python train.py --arch="vit" --model="image classifier" --dataset="rendered solids tumbling over patterned floors" --train_examples=195000 --image_size=24 --crop_scale_min=1 --horizontal_flip=false --translate=0.12 --color_jitter=0.1 --targets=["count", "its colour"] --num_classes=[5, 12] --norm="layernorm" --norm_position="pre" --activation="gelu" --mlp_ratio=2 --head_dim=16 --fused_qkv=true --bias="all" --qk_norm=false --layer_scale_init=0.1 --parallel_block=false --inner_norm=false --drop_path=0.15 --patch_size=[4, 4] --conv_stem=true --layers=14 --width=256 --positions="learned" --pooling="mean" --loss="cross_entropy" --init="trunc_normal_002" --residual_init="none" --optimizer="soap" --beta2=0.95 --lr=0.0013 --beta1=0.95 --shampoo_beta=0.95 --eps=1e-08 --precondition_frequency=20 --max_precond_dim=1536 --one_sided=false --adamw_lr_other_params=0.0019 --grad_clip=1.0 --ema_decay=0.995 --steps=6100 --batch_size=128 --epochs=4.0 --lr_schedule="linear" --final_lr_fraction=0 --warmup_steps=180 --weight_decay=0.2 --adamw_weight_decay_other_params=0
Rows from block 2 of a small image classifier, named by matrix and row number. Rows with one number belong to one neuron. Each number is 200 + 20 x the weight over its row's rms, rounded and kept within 0 to 999. All counts start at 0. After the name is the row's rms in percent of the matrix's.
After each neuron's rows are labels from the 100 images, of 14976, where the neuron reaches its highest value: "patch colour" is the nearest of a few named colours to the mean colour under the peak; "responds to" is what is common among them. Only what is clearly more common there than usual is listed. The data: rendered solids tumbling over patterned floors.
# fc1: MLP up (model.blocks.2.mlp.fc1.weight, 512x256), inputs 52-103
# fc2: MLP down (model.blocks.2.mlp.fc2.weight, 256x512, transposed), outputs 52-103

fc1.178,091,229,198,192,212,195,217,197,181,171,174,197,194,249,223,222,204,208,207,222,198,210,183,243,195,214,205,196,222,158,207,177,192,213,209,183,204,193,196,227,196,236,199,243,192,190,207,241,225,213,205,217,198
fc2.178,091,187,223,220,163,200,182,159,233,186,191,195,174,207,183,211,178,197,213,168,210,235,211,189,205,213,205,183,193,204,177,212,218,167,211,171,197,174,220,176,213,175,221,179,210,194,162,165,187,206,197,188,166
patch colour: green
responds to: teal object; its colour: teal

fc1.184,083,191,195,178,211,163,211,227,221,212,191,228,201,205,201,195,220,174,160,195,223,210,206,191,179,233,207,212,190,185,215,207,224,207,192,230,227,200,237,200,228,218,180,202,191,200,206,180,215,226,207,185,219
fc2.184,098,216,178,195,163,227,194,151,191,199,211,201,204,237,203,185,243,206,229,191,188,209,213,218,205,186,238,178,194,193,189,224,176,188,210,197,196,228,181,211,204,189,229,163,220,219,206,192,244,208,172,179,181
patch colour: pink
responds to: green object

fc1.326,084,198,206,241,237,186,193,219,185,215,198,190,187,222,178,162,215,213,173,157,220,208,197,188,225,176,199,200,230,205,180,196,196,174,211,222,190,179,170,219,222,161,187,138,187,188,191,200,177,229,216,225,213
fc2.326,093,186,180,201,201,214,226,198,239,205,218,191,218,188,156,215,186,216,201,222,199,181,222,195,202,225,199,200,233,189,239,180,196,202,166,190,195,212,235,211,170,193,188,213,211,179,190,225,158,216,209,185,191
patch colour: brown
responds to: count: four; pink object; its colour: pink

fc1.293,106,194,199,171,175,221,205,222,181,181,147,182,215,195,249,186,223,219,190,181,222,201,201,196,217,179,180,198,205,191,185,221,188,224,211,186,231,192,183,214,182,191,241,175,209,193,175,197,216,181,202,209,185
fc2.293,095,179,211,181,191,215,191,180,226,188,224,218,170,191,208,196,192,181,178,225,204,197,172,213,180,212,213,233,172,225,174,209,219,197,202,209,175,209,214,183,203,195,183,201,187,187,209,216,184,224,202,193,189
patch colour: grey
responds to: count: one

fc1.473,085,237,168,210,169,202,216,204,187,210,182,207,179,222,179,221,187,207,188,210,212,208,192,202,182,205,201,184,192,209,202,201,181,191,208,184,189,187,191,181,233,206,157,212,225,192,201,217,215,152,159,204,218
fc2.473,086,214,194,186,260,202,186,206,208,217,236,201,197,221,201,203,244,194,171,196,168,201,196,179,186,169,221,202,205,189,222,167,162,185,208,233,204,219,202,222,185,209,192,208,173,209,211,222,218,230,215,199,200
patch colour: grey
responds to: count: one

fc1.318,107,155,184,161,200,166,195,165,156,185,204,192,219,186,233,205,187,202,229,237,206,187,216,215,214,222,194,172,217,191,225,224,227,239,214,192,192,184,185,178,150,182,218,195,219,181,251,204,227,209,202,211,211
fc2.318,099,227,208,186,174,190,212,197,183,226,210,192,175,222,215,144,208,177,199,205,175,187,169,219,205,169,184,220,196,196,204,206,160,209,187,216,201,217,216,230,219,235,213,224,171,218,186,187,214,205,216,176,174
patch colour: pink
responds to: white object; light from behind the camera; its colour: white

fc1.233,079,212,174,188,213,191,193,186,209,208,224,177,202,216,210,222,215,151,188,192,243,196,235,221,170,197,206,222,146,216,196,232,185,214,189,195,189,204,203,219,180,205,219,193,193,241,199,174,268,195,188,215,183
fc2.233,085,226,180,202,202,181,224,166,218,192,182,177,238,175,195,147,218,204,198,200,197,193,185,203,212,200,210,171,220,169,207,199,206,189,168,204,244,195,207,179,212,219,224,197,201,209,228,220,210,226,211,185,198
patch colour: pink; white
responds to: white object; its colour: white

fc1.340,105,193,188,202,207,228,198,213,218,201,214,197,218,183,182,177,203,194,203,191,244,226,199,232,200,207,229,156,172,208,220,156,202,194,219,200,178,211,217,216,175,189,189,185,183,248,246,183,214,227,187,226,214
fc2.340,101,217,183,225,208,194,204,207,158,218,197,233,219,231,200,240,193,187,228,194,177,181,182,219,198,187,190,211,198,182,153,212,208,192,212,173,221,203,176,190,196,211,204,248,185,234,185,197,191,198,200,180,218
patch colour: pink
responds to: light from behind the camera

fc1.263,080,192,191,230,230,172,222,211,188,193,203,219,176,206,208,184,206,184,186,220,241,201,210,193,225,201,205,193,203,187,196,197,221,178,229,173,170,218,175,187,208,196,204,197,233,202,186,203,225,191,139,178,207
fc2.263,082,209,202,194,184,194,180,174,214,237,192,193,175,199,199,232,200,224,155,185,185,199,224,194,206,217,227,186,212,190,197,215,196,180,195,172,230,209,180,237,206,209,215,186,177,193,176,162,229,176,205,193,183
patch colour: green
responds to: green object; its colour: green

fc1.446,088,212,208,169,193,149,214,211,189,228,167,186,212,171,187,213,182,185,199,194,197,182,195,193,217,168,186,173,164,188,227,200,229,220,228,182,239,251,174,195,187,192,204,178,196,199,220,182,238,190,213,210,202
fc2.446,083,217,192,221,211,218,214,199,180,214,223,164,184,228,184,203,206,224,186,173,221,205,153,233,179,207,226,189,201,178,178,210,222,202,203,189,175,150,199,196,200,227,226,233,206,197,207,210,189,198,203,197,183
patch colour: pink
responds to: white object; its colour: white

fc1.289,106,214,228,206,200,202,202,215,152,199,195,180,213,173,200,168,171,151,190,170,218,193,235,207,170,196,205,176,213,215,175,187,206,184,224,214,226,228,176,220,179,171,214,218,212,206,220,178,204,216,203,191,199
fc2.289,106,203,170,233,214,186,210,187,223,251,204,162,176,174,186,189,163,224,212,216,185,177,172,194,232,209,215,217,191,200,202,223,236,200,218,196,194,201,239,206,213,197,249,195,210,182,196,187,177,215,196,180,191
patch colour: pink
responds to: white object; its colour: white

fc1.323,083,223,194,229,208,196,173,201,206,189,196,236,221,220,192,226,213,196,187,185,234,205,203,181,188,200,173,197,224,181,229,200,221,249,200,230,203,200,196,174,200,226,199,180,164,202,197,194,206,184,198,208,219
fc2.323,081,176,220,218,191,216,233,171,235,214,201,214,200,186,203,162,221,192,213,226,212,206,181,164,257,174,209,222,169,215,209,182,231,182,183,161,195,187,206,212,213,195,218,218,215,202,218,228,201,198,217,197,181
patch colour: purple
responds to: purple object

fc1.223,104,212,205,188,205,213,175,194,176,176,213,194,203,200,196,204,166,186,188,222,174,179,213,184,189,194,176,183,234,199,193,235,156,206,216,175,244,181,134,206,204,191,228,197,206,200,225,183,230,231,217,182,187
fc2.223,096,218,218,218,196,199,207,202,206,208,175,202,173,196,198,196,184,226,186,198,243,204,192,203,194,228,197,178,162,206,184,192,220,216,194,220,172,206,241,183,195,228,219,218,204,209,175,204,183,197,192,189,203
patch colour: pink
responds to: white object; its colour: white

fc1.505,103,207,184,203,214,211,204,209,196,193,226,145,201,192,192,186,216,186,215,176,232,206,229,185,205,202,182,184,234,186,226,220,219,245,224,159,199,201,201,164,216,213,185,211,238,185,192,188,206,197,193,205,215
fc2.505,103,198,246,216,209,200,195,190,206,204,186,209,184,242,163,169,155,160,184,195,171,172,196,214,201,228,216,171,155,200,218,218,200,219,166,206,188,261,174,199,183,203,199,149,170,206,206,168,205,178,207,196,195
patch colour: green
responds to: green object; its colour: green

fc1.160,104,188,213,213,180,193,188,196,181,222,228,172,187,211,221,206,225,217,187,214,188,247,178,185,196,181,221,230,182,223,182,203,208,164,184,191,178,174,235,208,217,219,164,178,198,198,183,211,180,175,176,190,209
fc2.160,106,209,192,182,244,237,224,213,199,192,200,206,208,161,224,223,201,209,204,204,205,201,202,207,207,195,207,188,177,194,224,190,199,219,156,190,218,203,171,236,213,193,242,197,202,171,167,223,212,197,217,205,185
patch colour: purple
responds to: purple object; its colour: purple

fc1.176,081,200,208,236,242,203,162,203,196,180,238,205,207,237,177,203,202,207,221,188,228,229,201,198,207,190,229,247,217,200,198,185,166,220,197,206,190,215,199,227,226,201,218,189,185,200,187,175,212,173,193,194,172
fc2.176,090,252,248,191,201,236,266,212,195,217,188,157,213,196,218,216,241,201,205,214,217,197,202,193,192,203,225,178,181,205,211,204,205,201,192,197,185,172,221,194,177,195,171,186,192,168,194,215,194,205,222,198,200
patch colour: blue
responds to: blue object; its colour: blue

fc1.1,090,207,151,221,232,237,228,217,178,219,218,218,169,234,206,189,212,207,197,176,177,199,190,222,201,195,191,240,175,202,219,181,199,184,242,196,202,160,181,197,225,197,176,174,224,200,207,216,191,207,172,211,195
fc2.1,095,173,223,134,217,193,190,150,206,167,203,165,218,169,173,218,178,170,210,228,211,196,199,191,170,186,187,166,211,173,177,196,186,185,175,189,171,229,226,182,160,171,181,229,171,196,192,231,195,215,209,191,216
patch colour: green
responds to: green object; its colour: green

fc1.155,103,224,182,202,190,200,216,194,244,186,209,193,224,190,243,170,204,222,217,206,173,227,218,197,238,166,197,207,173,172,183,199,176,218,225,219,191,191,225,205,182,220,181,224,203,178,177,184,194,202,192,211,186
fc2.155,095,197,202,188,173,205,210,206,214,211,214,195,224,209,180,233,225,209,194,184,206,211,193,219,180,237,231,152,203,212,213,195,182,192,165,140,149,158,223,180,212,170,234,138,185,214,196,210,214,188,183,232,196
patch colour: brown
responds to: white object; count: four; its colour: white

fc1.320,099,182,205,186,191,166,177,142,186,204,212,171,199,207,195,252,201,217,212,220,197,178,175,221,221,201,200,190,244,201,181,169,209,206,217,198,198,190,189,186,212,204,177,212,194,200,236,188,163,186,180,219,227
fc2.320,101,218,210,238,192,182,204,220,222,189,169,163,202,231,218,199,197,196,214,173,186,206,216,202,214,220,174,212,156,203,207,214,192,201,188,188,209,201,224,196,225,186,216,198,209,202,189,189,190,215,204,194,168
patch colour: pink
responds to: pink object; teal object; its colour: pink

fc1.310,082,195,203,192,206,191,169,176,164,168,195,170,186,208,205,209,189,234,184,214,205,202,233,178,210,166,183,213,203,191,214,209,172,192,137,212,191,184,203,233,222,160,163,200,212,209,204,202,193,173,213,198,199
fc2.310,095,200,208,226,204,230,195,181,246,193,198,231,195,187,215,216,211,179,191,210,252,175,179,218,188,194,198,213,198,203,182,185,187,215,206,175,202,203,221,186,179,236,213,187,180,201,210,231,210,207,183,170,179
patch colour: green
responds to: teal object; its colour: teal

fc1.468,092,233,211,188,193,218,231,219,190,193,183,196,230,173,178,201,167,217,144,193,193,192,226,207,174,239,158,243,198,187,235,233,183,198,230,209,225,179,218,233,200,200,198,207,173,181,220,213,193,226,210,206,186
fc2.468,096,156,183,189,183,201,184,176,199,207,187,202,179,218,206,246,229,155,189,192,211,203,204,193,205,200,220,176,203,195,188,157,189,197,196,219,194,217,190,244,206,196,201,212,208,219,210,215,200,174,228,243,207
patch colour: green
responds to: green object; its colour: green

fc1.442,077,251,207,211,207,215,220,173,220,215,162,175,199,252,219,210,212,241,209,225,192,219,226,210,191,198,224,163,197,203,204,217,199,177,176,211,162,182,214,203,203,181,174,230,214,194,229,183,229,205,207,185,176
fc2.442,082,173,237,189,188,177,178,197,201,193,178,190,207,175,141,214,187,220,193,189,188,183,204,192,195,166,196,222,227,186,192,165,227,203,266,158,223,199,181,203,230,190,242,214,187,174,201,187,197,213,177,207,198
patch colour: blue
responds to: blue object; its colour: blue

fc1.382,101,226,204,235,220,210,216,193,223,171,204,208,187,190,210,182,167,201,214,196,198,209,226,181,178,184,255,227,188,202,225,181,229,207,217,158,212,205,195,181,196,197,184,174,189,204,189,187,213,170,167,189,214
fc2.382,112,196,232,164,152,205,204,194,202,166,203,195,234,207,222,183,231,220,169,222,182,249,212,203,264,195,211,186,205,191,203,190,192,203,215,204,209,186,190,202,204,212,203,215,208,200,208,240,168,195,224,216,195
patch colour: brown
responds to: blue object

fc1.74,100,201,208,201,191,176,234,217,183,173,188,191,182,196,228,173,213,184,192,231,189,216,217,212,221,218,194,210,208,233,174,205,233,203,178,170,145,204,192,189,227,226,181,174,189,186,204,191,192,217,212,175,191
fc2.74,093,202,209,213,179,185,179,184,197,207,167,165,219,216,209,208,208,210,172,167,219,203,186,195,189,189,180,222,181,205,196,185,181,204,185,182,194,196,263,220,182,173,200,183,200,180,202,200,198,200,213,212,195
patch colour: green
responds to: teal object; its colour: teal; white object

fc1.183,114,204,212,199,198,212,209,230,210,219,201,166,188,195,207,224,220,214,216,227,187,192,233,214,216,204,262,188,212,220,194,200,169,201,216,207,222,215,219,191,171,235,192,176,193,180,183,192,181,143,206,174,202
fc2.183,118,226,228,194,276,194,200,161,224,176,186,220,203,193,200,185,202,209,199,185,198,207,199,185,193,222,164,196,187,229,170,189,217,197,184,174,194,194,169,202,209,198,181,208,212,212,202,220,221,207,221,208,202
patch colour: purple
responds to: purple object; its colour: purple

fc1.484,130,219,203,203,243,193,197,223,183,186,197,191,194,211,166,221,207,199,184,194,199,233,214,199,191,196,218,233,196,203,195,208,210,201,219,146,175,168,212,184,210,199,220,199,203,187,213,201,207,176,238,179,180
fc2.484,149,195,197,183,191,218,208,214,192,208,190,216,208,204,165,163,170,249,206,196,187,202,211,190,223,193,205,200,220,206,230,191,174,184,235,200,184,150,227,166,203,220,222,233,159,166,208,205,215,180,231,213,186
patch colour: green
responds to: teal object; its colour: teal

fc1.229,088,219,212,197,234,191,237,194,192,198,199,226,227,233,204,222,200,179,164,192,184,198,199,231,221,240,182,168,229,231,187,228,202,202,173,212,193,186,219,238,206,182,172,241,193,201,178,203,206,217,191,221,205
fc2.229,092,172,214,203,222,201,201,194,199,205,164,195,157,175,233,170,233,198,225,211,190,204,202,166,219,168,215,229,174,198,189,174,200,193,222,161,193,197,178,200,174,234,194,159,223,197,196,225,193,187,244,175,178
patch colour: grey
responds to: purple object; its colour: purple

fc1.453,108,217,174,190,182,204,194,197,187,227,226,215,188,193,205,205,232,198,188,180,175,193,202,184,160,230,203,192,234,200,198,187,193,196,188,261,192,221,199,188,193,215,228,218,146,188,210,209,199,212,215,195,241
fc2.453,096,182,230,179,211,183,217,188,208,187,197,198,197,180,230,172,172,188,204,191,201,195,224,216,225,208,228,228,175,176,176,237,208,203,253,181,199,207,198,221,199,206,173,189,254,251,197,222,203,171,191,215,161
patch colour: brown
responds to: yellow object; its colour: yellow